python train.py --horizontal_flip=true --encoder_fused_qkv=true --decoder_inner_norm=false --decoder_cross_attention_every=1 --optimizer="adamw" --lr_schedule="cosine"
Rows from block 9 of the image encoder of a small image captioner, named by matrix and row number. Rows with one number belong to one neuron. Each number is 128 + 24 x the weight over its row's rms, rounded and kept within 0 to 255. All counts start at 0. Numbers have three digits each.
After each neuron's rows are labels from the 100 images, of 14976, where the neuron reaches its highest value: "responds to" is what is common among them; "colour at peak" is the nearest of a few named colours to the mean colour under the peak. Only what is clearly more common there than usual is listed. The data: dead-leaves pictures: piles of overlapping shapes.
# fc1: MLP up (encoder.blocks.9.mlp.fc1.weight, 512x256), inputs 0-63
# fc2: MLP down (encoder.blocks.9.mlp.fc2.weight, 256x512, transposed), outputs 0-63

fc1.192:164147110120099158124100088167151153134126166154116131119128133162153142142090138100145134156137166119138118123136117105162108144123115118130164138101106161168127130156165108107083123134180105
fc2.192:123086112132131093126131114089169114088107131159137131094139110101151136097094090095134102153125148149115123157097100164153074107125130163116106154108093110127096126108104109163146120108090147
responds to: earthy
colour at peak: brown

fc1.319:110155148101158116089155112106084137129166139120146087122157152128143110114081145137165111139132160131137155126144160116130085124153103175169122154161110137161110091143169127138108149125148106
fc2.319:099111157142132162095145108099134135109093097149132098105118165150121109134166153122092164162135121158107152139122107092158146153160140127163096151132126097093113116104156156130171130095149144
responds to: large pieces; cool
colour at peak: cyan

fc1.335:175141156112143122099143094103125145126149145088157114091164113168145136116110133136155141114113100128127118142099082144180088110101117143123119132172135102121114148159099150099138149116125129
fc2.335:122161145173100131125104141142123122132133113114133110092127155175113130156170146105128114145134112115160120120098128115142176104113149155144129143164120142078094083086079091119117111129098122
responds to: warm
colour at peak: brown

fc1.283:135097140128104121111128139146135114112102153114155166089134157136108155140149102113145115155137131124133108103128137106178128101103131166105138149150116097143089104137130162096082140099083132
fc2.283:130112156117124120097131117128106159151148093134128117086163110109105149155108111090089152099138101097106125098093102155104155132159118143143125155165158135127097112120126135131168155098088118
responds to: warm
colour at peak: brown

fc1.395:143107154152098131106109077140142127127117166105112129157122101128154126170109116116110158170121127153145089138094113173147136150092127122138084094177106093141154129147127088112077117112115100
fc2.395:113158107156111100123114112153152122148091139118141142120124138169138132151132118121104120146137101137115156161111138156154106129134129106145098135139108105121133159162160090096088107115103106
responds to: large pieces; vivid; earthy
colour at peak: cyan; green

fc1.24:116126106127141132149103112145138085109157177114155109150172150164148108142102116125109117151145157178158150113136127126168137112141107161144116144173167125157151138095099123114084126149142143
fc2.24:107091159090119135149115086157150115146140111105108131091160123121145128153132096097126144170151085108153134147091129165175120102092098152120154099113115106105135128128133132126120134091138145
responds to: large pieces; dark; warm
colour at peak: black

fc1.422:120168176159150153109116079153125093103160138081147139101101119122109149121106145131129087114097133119127136096130116147141092118149117127103113137168179113097095106127121168127090164118141154
fc2.422:146159138101143162154148161143100101103115149161150154106116168090161124131172127102148091164126138136124151115096138104098162106099102129160150111134109128056103092117098090160159142146152162
responds to: warm; pastel
colour at peak: pink; red

fc1.410:137120147111127143145135097114144092093083177161125158134107103125132113112143118160145136182139107158130126123142076124126129097150108138086100101172132132167147130132143109132087131115114136
fc2.410:110135114115117114146141117130135132135107111137197115098124182091105155137141117141104133172142128119147131119112117134122174151129154112152153101150146197133164096162137099117147135148118136
responds to: vivid; large pieces
colour at peak: green; cyan

fc1.336:141107125105113125110099102152129151117140115124148161104169097130115131163143099097151102115074127175087119132099137165161109094110099145096095126172134113121105155136143164136092114124127163
fc2.336:096165101159135125138124144114156137105172101139109104104136159113084135109116153075073118153103134096174148109095089160102170122152153094138118106150149099112095129084088132094177141156115146
responds to: warm
colour at peak: brown

fc1.88:138120125098135155144162138153168126109135104128104168140139106080129134138132126138133145141112123167167107119151094113118094118142110151078077107159150162128119150152113085154076113085156119
fc2.88:098148100094144145125131124124127161164126133126150128106113129137111134124169098146086096116097147147115138132095143138129152133147146119156107120131129154114149088161152137138119154159154102
responds to: vivid; large pieces
colour at peak: green

fc1.102:143164161171132120098093089092094115098105170148088138148089106160143096122158101128128120160151096096099125076093083097144099086148132113094103117100098143137156089081137130144129145121121152
fc2.102:149115124159159114156090134115175155108108126150122129143106139108092108138088160151127091091159101158073132149146143119146160148129123104095074149150103136158110103153105134119109103108134140
responds to: earthy
colour at peak: brown

fc1.135:157144165141139123118097083135112131150150144096115121144133115135159126145084101151113145143145127142096088147162111145126127097110132142092137112112131144115152130109147145103121118089109114
fc2.135:137098109161117148082164142145153109113142139112099121123110114113112140133157134106146143133161094153127099133095135117129095119098082131156093097129087088152171106147163097090133150133095124
responds to: earthy
colour at peak: brown

fc1.442:150137144110128134129143125101121126066150150096085117119140075105110122135114155174127121138150100157142138093115160151132060089154129117115103165142128098113105108090144135109148136079089125
fc2.442:106173099140145102138135163116155108123134154146138164119136091165135119127122114096116133161111089119091126120092085164146108186109148127113131137115111090160106155145124138094138097124086133
responds to: pastel
colour at peak: white

fc1.313:141161132130140113167136106156114150138103165102149098108123147139142145132094149099140114088103101151087126128152136138139110095082154112126140103093132133173111091122116107118089114149142151
fc2.313:142138131127117104133148154111138146141139147144134165132152105108093093116112116091112116120163128110140111149140142111085081142158111163099140081124134096121123185167169142097125122117143099
responds to: earthy
colour at peak: brown

fc1.293:126164174108102124110149157137087115154128166111129109130130092144114150128127102145149157106155121161137133112128092144173144089159103133111126124109115136140131078140134172091120146122176149
fc2.293:101126156138090118102082123176154145144154173154119159146158163141107155089159107140110109159131149130113109125156134109091149154124112103111114105131120094153157138152100123116160167154145107
responds to: cool; large pieces
colour at peak: cyan; blue

fc1.76:148134110108103159123121106129083094103132131141151140148141143162162160110121094130111147099090115160158113143141098133136082104118122155110122150183143098152143127173153151145122128145121156
fc2.76:127131105156094104121127146129113104142147106107107136105159127161091135127166153089095092132119135107158154145063141124111169107131102128167166118131112132086107100109066118120158117125115125
responds to: warm
colour at peak: brown

fc1.263:125102110146091140098151122137136137130144105111113149161158102141155162128125128163151106122088166181144109164099147155153145149111144157120137170153121157121127118083107113099121164148178112
fc2.263:140129148094117151092151105132138149149097167164089117103125096163167137126150152162123132109117098112162121125168155120135152096099098127155111147105108161107129151141148159106123161098158094
responds to: large pieces; pastel
colour at peak: cyan; white

fc1.340:169145115150138154113109135159142089112085096113107160116166144155163126137132106122161117120154095125106112129155158118106081103089123114134153125126159102156126124152163133102134112087150126
fc2.340:087150134153115122142160167128116159138162081159112151118152123119132129137174176138085137123114104142136118137091111140130139126137129139173137100129115142126087099135115127126138165168095113
responds to: earthy
colour at peak: brown

fc1.158:145137144113129129123124109139147135104132169120099114080117112114137125124118143133122104133137126139105086140138122162110125125111139135088104120148160108145135102144107120097141120096142130
fc2.158:153110159134109093148105123132088152135113167160147122106119163103164113112128123144157169164134143130115118169115097097143148120165120131113152119131107170158145114132163096103089118104137108
responds to: large pieces; vivid; cool
colour at peak: cyan; green

fc1.82:102109156092154130129144087092155141110164108107112136141156104111102136098150160149168138105160145123120128123135112170129106083084139130137106153105114092155167155138130100091110143136111122
fc2.82:197143147123129148113152095156138119086116130113090100158113156147097110139130164161153119152163146149101080151119128125140107133144118123115099098130114113150122161096146178091144165081142165
responds to: warm; large pieces
colour at peak: orange; pink

fc1.426:096124098156109149130132101136084122159129109123152103140114097116123156139159149157133167166171165149093104123134115089116107098159133169145123100127117107108100151146135130147160106104147081
fc2.426:098129157097095126112105101123123165154162159162117103116159143126169162138120134119153163091108127139150128087130114123152095134123144167143130153156088119096088131160160146131130148096156133
responds to: grey
colour at peak: grey

fc1.141:113125142115151147153161149122085140120110118096107152128128124098128155111088153106120149139092161142143117138088097141172142089158100163106133129156131109152110085100111102107120167148167133
fc2.141:116148177113121117106091153143147088099102140138118144095105143093089171142133104174142109152133144128116104140117116114120130095100100155109160143132118167130119157117114132110144098074130108
responds to: large pieces; vivid; cool
colour at peak: cyan

fc1.186:138128118130141119098178132085161136103109138113104162102096088134125130164148124145145131103154124161110101124073127152143076130134139167142104140150167145166095125158116117140132126093129148
fc2.186:118152087151151112096131158126160101116159110123147149073113080151083137138127103095120126138117117110123136116110112135151120163162145108132121161124106105159085125112128151097135088125102153
responds to: pastel
colour at peak: white

fc1.444:150127153131093127154114148091133104153138117148133098095127168112153090091088127117095092120084145121098138103151091101096127133094124149141119157146167133128139134147136081132150135159093145
fc2.444:168097128087139139107110138128130127133121166109135120124116106160083100119162140103132152148153155149106110151098089156121138103113129162145144106151128135083082117160103130095132138134109104
responds to: large pieces; vivid
colour at peak: cyan; green

fc1.35:115115149145109142133146149118091132145136174095129138129147093166117138164113150135120151145119168168124101129120132133170111108145168184152100132151158125167112133146126146120116180116118147
fc2.35:128092126132122101115150131119162130142165108156147158058117139105149127116153150122128134139161121125143139133093126100104113132169152080097091124139133154163146111137088144102168140133137137
responds to: earthy
colour at peak: brown

fc1.289:140158111134140163148123136147102114091131092134093112097160112130117117103117093109159108122102102127122100126086167154155107086099097137101105161119173103147151100118123173123090110091100121
fc2.289:161137128115171152147111181138116172147139094130134156110078153143123148095175147144123168087166146147124116098126142114143178157115127135137169166133087120079104149130121117168125170119132103
responds to: warm
colour at peak: orange; red

fc1.246:119136139171130184120136145145104113086160148131120110146148104149170109135137151155099131082127090140125100146161109141152088092096103164131165108123144147164099102096159135116158148107162101
fc2.246:136132133123120145124133084166098090147129084170103149130135125151131130152130133137086107167137105096161157109136123119095102155160152142115168111156153102080115150110110140173152124150100098
responds to: grey; large pieces
colour at peak: pink

fc1.344:124129107114150135144146078154127077108146171098096171122164087146159143150151146111163076100134141148112137092086144159167124088139127162096155130118116096172137142102131175135135158108110142
fc2.344:101168087146138094150106132161115131102124142147104147121098139156115133079123159109143106099100078134117137096092164124130088142136161108114119123132111153168097138115144160139130112098122107
responds to: pastel
colour at peak: white

fc1.126:147116129104111139127104126107103109102096107146153108090099149147136138135104118123115105124154093175123111136118139187163139098096154126095083148169128150154107130098109149113106113121146149
fc2.126:137152111138082115147082113100084121138135147142139093089123178105140134104174145111121133129096161164155151130155114162151179133141116129133147124144121121149149084109093150097125092146105102
responds to: large pieces; pastel
colour at peak: white; cyan

fc1.437:168150141116155147131162098126123137092138133155097161100129137141168147102092162158103141161142129138142134137096095117105069147143148165163081194151137141110157106123116127115107184076106125
fc2.437:132164100099124134128129158152106104102160124150144166082140078142133121118098098124099149099138108144137114144116093129107107178167097105141123110141136108121099138099099159101160120111136102
responds to: pastel
colour at peak: white

fc1.227:096134134141121112110157106148161140155082105164117139167116140118111117149087103164152121175121119163155118151102108140145125088143164126080093096153147116151154148148155132132085091097149171
fc2.227:114132145097136120137119134093100144135157091111132102108125164122142120112127162101103129116139169138171106158161105096177107099151107116157142140176159133096114152111120114125153114152166091
responds to: vivid; large pieces
colour at peak: green

fc1.366:102184119124138167105143173109149104095155164107106120165141128117122129129089149158147126097095165117106132084138151102088154088089140128101096109082122113121165074105121118086113159087162102
fc2.366:128131154111105107151126108119127095101154120132100148087126128176084142101148114094071105150141145140152171158091075152112125109124109138134140135135142147118125132097095122112096107162126106
responds to: cool
colour at peak: blue; green

fc1.487:139107096126161133151126132090132154086138112150094147103156131101128153143135083127137106163133171159110165153084146157080154147133111139098135146141127105151149133099162091145094155103162089
fc2.487:131130125144135140141094142110141149138104104151087139152138096137139122111125091089134148151121085136136107100162138151154134152101103138132152119101154126114127136160138138120094166108147101
responds to: warm
colour at peak: red

fc1.236:148127151128117154121134122128117079091127170080150131139161079116112102136091108176144086146075141160168097146112119159145106128116103110112108126145140091146116084108108129091122118129126146
fc2.236:133156146099108140153126121157132101144104163130133153116111141112122133123115140173126145126137134120118146166130147116134137140136121160085130101126122162143134143117116143112086131106133133
responds to: large pieces; vivid
colour at peak: cyan

fc1.479:106122095141146144125155137162095147112128094126110105105168119113103154096106133111121128107097108109161127108108165150092154107136136168102092096086128096102139146080128140129142119155150160
fc2.479:099098102133090155116099100178146112122107078116106108145112120122129158112145120154117166158119143111118102146146127135104127150130164107117106159171139090124144108145100110146139119123097137
responds to: large pieces; cool; grey
colour at peak: grey

fc1.258:159166093150129143163097150140158156139143157114124099130102091124121102124129156112137162135174113116106115135127117123114106140090087104095116169159133121116141090129142151131154141134141124
fc2.258:126131149149155109098104132100094123097160150166115115121097135109143118144133102090166159144160133107090128107110142126160094127158171095146091156111101113104153117092135099161146095088112130
responds to: large pieces; warm; earthy
colour at peak: red

fc1.502:148114161139091150153118151088112152154103096119153164084117137138180107152156118168089114155117133145108091084151091112150125154157130165138084114169103122093098144152097142098156095107118117
fc2.502:132122101141133082113091141148090125147152136137171130105099145146123111091152163106138105149123152136117157142120134138173172161131121108124091128126113137093127118174148075146140088099161111
responds to: earthy
colour at peak: grey

fc1.299:114148154175094104151164102153109146132083134081118135156128092101103124101155129131101142132101108143138078149092129114153103106115141132097084111089119147125130110100098153106151118136136123
fc2.299:153125116133135159149145128115142102114136137159082147109111113125134130086176137146155132086108137145080147159140149103134103115110149124174152148148069130146138093158094156111152101113111132
responds to: earthy
colour at peak: brown

fc1.453:094131113132103107139169143137131096160097140093130142154152108145111163090102166137115134111094152140121125137115127166121113092134158119124148087100121118096156113145130086158145161154155098
fc2.453:098155100101158094143126171115160149110111150141103098126153168103104160125145107088121145121158101155152147108126160167104142114096092145094135118133139094147106120153165127107141141131094135
responds to: vivid; large pieces
colour at peak: green

fc1.259:163147155152097131138118152160105149112147097084123119103169115110160143152110163106084113118133160154133100129136154102099074070075130140163114161100122132123125149095115114104107150098155118
fc2.259:096128166153161119170134087149156131169135138179125092160098129148089145137173118108115155151162099165146102163121122113114144123134162159158157126127123148089077179107138127106135099127125154
responds to: pastel
colour at peak: white; pink

fc1.3:165109128140111162107106148161156134118160177125105147108106122153134128092120156097158078163094130146148105116092125116161143141123091118157136137112150152123109080144145122112089127085176120
fc2.3:146097107123095162169154117112134132125145148118173106124102104083142100094106151122168144142153091134105093168131126097168153100137128165113123125157100134104116123114156127153120155154119115
responds to: cool; large pieces
colour at peak: cyan; blue

fc1.84:110136101137143121107111119093107131107122161132142132111094090127123162115098101128139119161151172092089091162112145161105120085143093169158147167126100152095139121098112122154137134124155121
fc2.84:155155092179172122105159093171098140125149143165096154123150128117150161165168084130088083110127138098148123143102143143154128106168167104123124169121133107136114167164167115158092127129088136
responds to: pastel; large pieces
colour at peak: white; pink

fc1.470:160174166122146142128101090168123109087163118106142145112116091125155122101161161152157093126155085120132093151113143119096097088143113127183159174150151115149119098135115157158084098119092115
fc2.470:143112140112148147108136124113148115131121109164146094127128152141147144118174119153150176085152089095135102132114092103105127119100108143161123103114106155149127144088102106103150121100101161
responds to: earthy
colour at peak: grey

fc1.239:092111151149109136116129084122132111117100123122119140111131142078117136150105156121104109120164128149164122158163102143140107132123154111110120092100164152108109140115090112146097094109104174
fc2.239:145134140081095104106124140085084152112100166156152118161091095102121109151094161116113149106108121099097133102093095134176107127128133118124135164119153125138133152175119124154151089104105094
responds to: vivid; large pieces
colour at peak: grey; green

fc1.329:138128152124125122124101123144131153081136094104130097110135162166141134093141151120145096139133147131106102105153131111102123102086160159162114112085158147140092097084172150148090167107120131
fc2.329:166089091169095136165093113129089137130142130107150106129105130124116169140136122158101157161130140147099154098120165105133089141126172153103170167129100101149119142101159126139138153128141154
responds to: earthy
colour at peak: brown

fc1.275:152174133113086126148133150129161143118178119133089123125117107144142099127091129131099125144151146158134123093107144107136111086128144158115115120096098129158139105135151123097138153082140108
fc2.275:131146130146114096119116094110111102138153132130094117096126144152089141131165119122090105161112138091146117147118122150135113127148159124141129155160155121100103121126103106148162099171086143
responds to: cool
colour at peak: green; blue

fc1.269:105114122157103159108131158154154123119180145132088160116139145151135154117124122158129127162158107105101161117137168163098090113140155149131157113167117151129098094146099132118117165149157119
fc2.269:126150114113138107139127134135147094097143111159090097132121121100137142096165109079153119143147164131163161119113125170127095141173130129124166101135107144117110119115101106111134162110120094
responds to: cool; pastel
colour at peak: grey

fc1.113:150163185133132180118098105139139103137143167056115122122137120105122131161135127166142077123111149168112134087098116121140141140087137149107093121130145143109098133099118166128123170076123094
fc2.113:143150123134126088157111152113155157124125125127168158139108163085131143093108103165125144167103160115100092142113140123111153125118098085085104103170104156110104140160144144111108125141164108
responds to: cool
colour at peak: blue

fc1.209:131134150159126104090089153141130127138096102090139102170118164120103113118130159157155139131093103118125111162122089153114150117163144107123108137137108105098102157137095136157108124151110134
fc2.209:129156106147163141106093116166159155096135160105155158097091123085157108140150125117166129163149156163160158119108117139101143103141117166110113166144104127093116172098133123135160106101129129
responds to: warm
colour at peak: orange; red

fc1.390:176096152169103084163109093135094152145089139136120110133108113155138131178113119135139164140110112134115077123110116166137090135111144177147138157146126129192093145104119137121107137137102132
fc2.390:101180116144181099112124142157173102088111141115124127116106142119090117156118170148118129121105124125117164089091143115093152137117147131127081120092110135128131095100086128123140131125131111
responds to: earthy
colour at peak: brown

fc1.124:144140131136098132119128102132153113086104136130151110105116114122141151132128108140092138146136136174133114107117084186130140078120082131097115129165136102144119102113115100120105123084139150
fc2.124:141144153085147148136139120146082115148096140141126130117160160093157141089149169153133149115146143152116163136131129102182128128106103132121162096111160135104157104165160105145107129137156158
responds to: vivid; large pieces
colour at peak: cyan

fc1.22:125129121110111090131130124094154098109125160128132152090122119129124112153106121148117142183111132164146096113112059166135140129136113132110089138169120119157136116157117102100125114113138132
fc2.22:149145177091120103145110097122135101147125153125130143128122148103132117113113123173149143158135144127148128147163072148189149152132106130084124122141155158131121111158150095112076109093131150
responds to: vivid; large pieces
colour at peak: cyan; green

fc1.180:117085147124147144107103114110108119099086164150149130112151098129129099168118131139120130158094142192172098155104122143155087139114115122111101107171160146170118160133132150107133135098164129
fc2.180:104111144082133110168136142132097152142134134171173116102165195144122148115151156126143144150151140136173136145119124115172155154112135134120167118129143172114109106127155129158108120169133123
responds to: vivid; large pieces
colour at peak: cyan; green

fc1.333:105110114110166123147106144117123079104127174089131099130145093141094128117124110133132092161102151151145142116107094166126114104101100132095112146155123128160147109089105105103139110079117151
fc2.333:141157173107110149141086127143130108115117149114108158111139150129090131133135163130155133114138145167156108132130087147162136155114148086089159124112135146144112119145149163091099099091157122
responds to: large pieces; cool
colour at peak: cyan; blue

fc1.53:109147134118096138107096091103137111150087157122142133141122136123134147127076113152116110162151136172176135154138107160109095091153097110114101088161135124141117111141127109098103141102161176
fc2.53:145152159098104123146129114105068149166104108112167117122162140103140139146121132129103149167125170145158142127108092139159121132128147132152145104168126159127126134129148138128142124143127138
responds to: vivid; large pieces
colour at peak: green

fc1.13:143163172146113134158132108144094105102170128116105115159123112153132118117098156146123081110111121121119140084107133126117092073102117175154115116096160134148153097105125122112113151108126138
fc2.13:147101092183108088120120094101121156106140096146124123156145160147125161142146088135136162138116108080138124086142113094126137128129152115140127123159080113105140137125161110133149153159114130
responds to: grey; large pieces
colour at peak: white; pink

fc1.28:096129113092103162108142092143102130126162125164159143170088161117160143117162144129105113097125133108118154161123124158126144147099093142088127159093151156160113125146119097114120115147144152
fc2.28:160130143145110102146090147160105103138123150092122152099161171135110130088124111130138140113132150114170114147154166120119096110108162140095147154162146137091156111081100157129091158140145165
responds to: warm; shaded
colour at peak: brown

fc1.138:147133128137142112103096145099130115102112167165127106154124139118162152116130146167142154159153126148128079125089110115174157146092129119077101156146105131133125159139113129126103154123147145
fc2.138:110103093090144144107095111120133092168098132140171105136114145085093156143129145149139158155116100102165132113158085123105120159161167135137125150135123107116108161151160083150120104126113097
responds to: vivid; large pieces
colour at peak: green

fc1.434:120149112147074158093123113156129097107155145071091100103123138150134099154150173120087080131159157139120137088098129123134140069086130144159138141126126111126115114108108116125138156116127087
fc2.434:125101110088131094109127142150133144140125122141178116154152170105157138135129133120185157134091143148117090115138101113157116153154123114131123110144119190112163134156150117111155117140159142
responds to: grey
colour at peak: grey

fc1.178:174134151119122167117091146143129150159159097117147092149163083096139163114157105144160156142147138115142158120115136101110153157136087124127120126115138143104109145141121145163092163098124100
fc2.178:153152125158144099143101132154110138124154103154152107133085133103148159147140094162127158124167084153092131102146150085131124123137152101132146160089143158164106131144168134147144143109121149
responds to: warm; pastel
colour at peak: pink

fc1.307:136168121161090116116116114106099125093135106138098141121133077131122094137145170128148129167126153137145152149107093126146086100159155162131161121123155117164142095091115157151130122104137134
fc2.307:115165123129160094113090101111135127139120123126101118120103108148153156121101166133122126137152091168143157125121166144156112171168134114099175161097095102095098140129145141143117158135143130
responds to: pastel
colour at peak: white; pink

fc1.40:113126155173096124110169126097105147133142148084074147087155113155149092171099112139111131148087151161114138107114123154110100140121148162137125132139114147125099125134125143147112155100138125
fc2.40:110132115132108095124150118147143106135133130147129115122135146166106107133121104084121124135157136132079150131122131117145112108102163129145104114165092133131122102103136169090164148135099102
responds to: large pieces; cool; earthy
colour at peak: green

fc1.354:155110105132157179113093099148154080158124117140134151160102131113096158101093140115087118101120161125130128145129110150093137118105124118114159153159129117154162145087146145079149129117159151
fc2.354:121143117144147166160121123150092123099108155104161089144174130134113129106155134125116145136139110080123125167118153147160162094145140113113101143134085138158143115144138125122089136114180078
responds to: vivid
colour at peak: cyan; blue